Weights of a small audio captioner.
Training: muon at rate 0.0054, 6500 steps, batches of 256.
Rows from block 5 of the audio encoder of a small audio captioner, named by matrix and row number. Rows with one number belong to one channel. Each number is 128 + 24 x the weight over its row's rms, rounded and kept within 0 to 255. All counts start at 0. Numbers have three digits each.
After each channel's rows are labels from the 100 clips, of 14848, where the channel reaches its highest value: "peak in band" is the frequency band that holds the peak; "top examples" is what is common among them. Only what is clearly more common there than usual is listed. The data: synthesised imitations of 52 everyday sounds, one a clip.
# p10: first pointwise conv (encoder.blocks.5.p1.0.weight, 192x192x1x1), inputs 96-191
# p20: second pointwise conv (encoder.blocks.5.p2.0.weight, 192x192x1x1, transposed), outputs 96-191

p10.160:100117136121125145176138138147148113131117104133116114138113073099138129148132133124105151080130132121118113119100161134150105146107137102139158148106141093174167141092145114123161129126134155122156139127170140089121096146100130169108165139126091123122165163130137118138142117123093085076
p20.160:162145071129132127113145121122136125133092142172137178101150144131112159172144150139128101151137126153158128157105132123102167126122120086106143129146124119162113141116129088118139130094120127137129122104088134126121158128179142130153159131084153127114154129116152103121129112090066098135
peak in band: 1000 to 2000 Hz
top examples: signals

p10.75:166057096107094079158132118134114125066182140121071107152117071130127097158119132133101121117107158160124119134094159107133120136133107094125122141158138100104135093120122155148127155156149123160114131122130114127136173140116116119142145147153123164150180117139134136159151143141129165111
p20.75:143152121137164149181173111106111144120116138151137111123149118132148165148118114128126113106116132117135144129101143098117111107164136158166085119117143137161113167131106109117141124160135120100131122143127090127122150157159122150100115148148129131104106113130175138137106111169138174114
peak in band: 0 to 250 Hz
top examples: clipping; text has "clipped"; mains hum

p10.108:126105111116131155172117104109093130175107083126104129104061128122212159100112129098129155169135132118106130156119134195123135114072100170116125083145145107107134118128140146147146150134119088125135124103089156164109122120146129089098135102102154134159124137112149121126117123142136142142
p20.108:147171177174110147130156140126109104102169115160134099114128137133132116122139126091134143117113116166135155156116121142119135141104139080150149143157135126140118097147121136095127114123145095088137098195123072108119094140137117130182059140133126093130130114126105141134099136164110135155
peak in band: 4000 to 8000 Hz
top examples: clipping; text has "clipped"

p10.99:128142126103142102173102090122129161130099080164128115086113128133133143123140117099135099132107111078132095201093117143103110118117172159093135118125156139114113122121113173152119157129109110113143127120108136087144122109124080123152133132102141164123152130139154130167125127148118134148
p20.99:107132142112121117147174133116162112118124136145156101147153147148156104106152104147092115147134081122125116152103133109094064115171207144133113120141126167143088162092150149167120115104110142121133132124085138159103110141122128117120137089107119163124113106118117120128096145124105098103
peak in band: 0 to 250 Hz
top examples: clipping; text has "clipped"

p10.157:099098079149096124097142123167196135121143103155124135094107114187113150146153112148133143142142109121121133136110151159118097160137176144119142120143086125146131126172105094155129112094140144119124128111154087134111128147146110150117131137083163150141136131170176149142130128137119132105
p20.157:144140163125137128118098154162106151129138150145167190112137141128118090138121128118134052111126129176104129148112100121155151153131164121164075122108114150106116132121097120126111107145088123115159149120189131087105107142139130122117127060093090104144107138123136150167118144126135129103
peak in band: 500 to 1000 Hz
top examples: signals

p10.128:139141110112108132164139144118149177167108061134150135135147170120142103149121073156164099168089110141115101132122102145138066125065101145117169097130151144148134102154152131123150166147132073127119094164152135138136111104098144105140145123115117178119145116144132094119130098149108133093
p20.128:147119090152077182168134153135118108123100089139132126144097118133126152131137094138128116144103099143124145079108146147120119108154157128161169103120121082144130158162141101125106169137114125144127148071124111103136149149120150110118139126133142147111127116155132193097110122128117129153
peak in band: 0 to 250 Hz
top examples: clipping; text has "clipped"; mains hum

p10.140:109166141125093133124140147149160156140134145081114110135098118101110091133162143117145178114127143149155143123103110142105181128140142109113100107112095124088160087112100105124145129145156149148128133161143082139137135139096092160090137133113065167100119142112153109215118136122104136149
p20.140:160160136121057150107100165085105109142157131125164098151134102160115131070138119158139132161136138150126128079124131177145156079157114123174121085137115172115162131120121173143171156130098127121138181142164142103093106135132119156149130131156119095088151154166093130166093092106112151129
peak in band: 500 to 1000 Hz
top examples: signals

p10.126:139135097115091151147120139095156134126152146119074117101153115184101111142125130170084109157142116096130109121117111101137181091195104164107091144109130126148111148127180110123144130136091084113138081148104124138125147133079149127131094145123115138131107175101151121119116102122108090135
p20.126:101100135141154117115115177134126180128132120113103148123134084125115114090190129169156088102177164118137160124111142129123142120102166138091112093099152101146136157138106138140157062148138126111131153166124116129151107117146127130161056143109174095100088102128118104101139120139128139138
peak in band: 1000 to 2000 Hz
top examples: signals; siren

p10.145:090103124117115142111136146080112200112107118158130149123146112155094196137113124088145112116133166133162141109126129125136134139137155165122092129112088119137099144139088147106111141095113122094141163143144120107180125109126134118171110127132114106109123099116132119129110096123114143131
p20.145:158117163128141111176109086128141114138152124122186067108119124148135168126141125114122144094119100124131086107114158105094143162135163116117146123129160144107121155122124111118133117092122142164125108144144152097143175167176140119120117143139124127113095112128134118091132101152076153151
peak in band: 4000 to 8000 Hz
top examples: clipping; text has "clipped"

p10.109:131160153097113150166132156140174102141093092137113102121121105118113129143147106212119099136104116124171141133108188120133158107138104116078137128144114182095110120116146074096116153120153138107144133133156091112114105105104107131146118164123094140124137140084152123171133149163123149152
p20.109:133104097159103086139109110119145171138160131148129140132097132114133142142128163110142149142117101131129098144184107127088105157133148178134070144114132131118141123178151151121121153183119163164126121113098145139131128118126080148116120113118147110133077109169065076108139123118123119119
peak in band: 1000 to 2000 Hz
top examples: signals; siren

p10.82:136084083130086101089126134126123106133157119100151108137153143128103152148141121091136101071109132117105126121119122165137155153138163142107113096104131107103140117139154112119145162113122119128138107134140126106155092125185115174110111102091069119075080151145097127116119109114176183100
p20.82:131169127129159104128137111136152126134123136095159107117111100161149122125152090143140100118134177119111109114106164126088168147173145133075124145139156098148127111106106126165137125144094092143142114097101103141106106135122093142162116130120140122117100127103111138141123095189085119152
peak in band: 500 to 1000 Hz
top examples: mains hum

p10.100:103106157151127143120097174149157109135093166139146141115125144133146120129132131134112154127135091127141115112162130145140131112144128135122116124172119095127082124177129153088137110178097131124133135097105120137163140132161146136102145186121114155179079114121093104106174152122147180137
p20.100:146148109162121125142114120138146117143130119088148117143136118126101126118117184144128155125124120071118102173165111137145148170124151128097137112156167143123150084153193118095115119105162161175143090146133104118126150122156143123117140096117155128099106134148067118094139120105124140124
peak in band: 500 to 1000 Hz
top examples: mains hum

p10.110:116161142149167125123143114108151104144107128089137129135138120125158068134104087144117073117085124174086108123109100134122128160161139152111142126137150169141143110132162132069116100138158133123152133109158186131092125080138149123172113121152131098085158112094162122127120116129097158138
p20.110:159102153124138135147158100141147119095120122132095136115141113116101153121087147166103096120182162130112141143158144107102126104104129136130141106148127129132133166136111170143083137117153140142163118167099121163111122088097106142119128087096137133120122115173121132086114117113138113080
peak in band: 1000 to 2000 Hz
top examples: signals; clipping; text has "clipped"

p10.173:102127096112132108150137087127140095158127137133149098119096124112146129125193118149127118118140152104110132118103098130122202117145136137122116140107120143132145171116177185121155133119102149092116117133094141122135133148124132128124139131072128105146125099137119136132100136145142079163
p20.173:125140155117116127095142161116102141153100061112134117125124169095162113111087104116108130170064115119164193127120121103125161103130140135060091168097127124135122155098118162121115074153120127102153158124176175116147162093134118082150116152130138135143124134133140112103074116151140149106
peak in band: 1000 to 2000 Hz
top examples: signals

p10.49:132136121105201091152147142134112137185134123149117159128159134130158134132075094113137117115165141101147146145089098103161120140134097175132157103140121133139118126136106143107160122152135141159145106171131106105149093176133114103131115115069131126140164120138128171141142133159133125109
p20.49:151131115139149099124152093110133081148125145117139135116177120123091107088201096110168153107147161148172193102138101146111125128102079144119147113138149158172140102134133119117122103102118100177158102152160127123141151126132130161086149110136064169118125150091113124114134130120151081126
peak in band: 500 to 1000 Hz
top examples: clipping; text has "clipped"; signals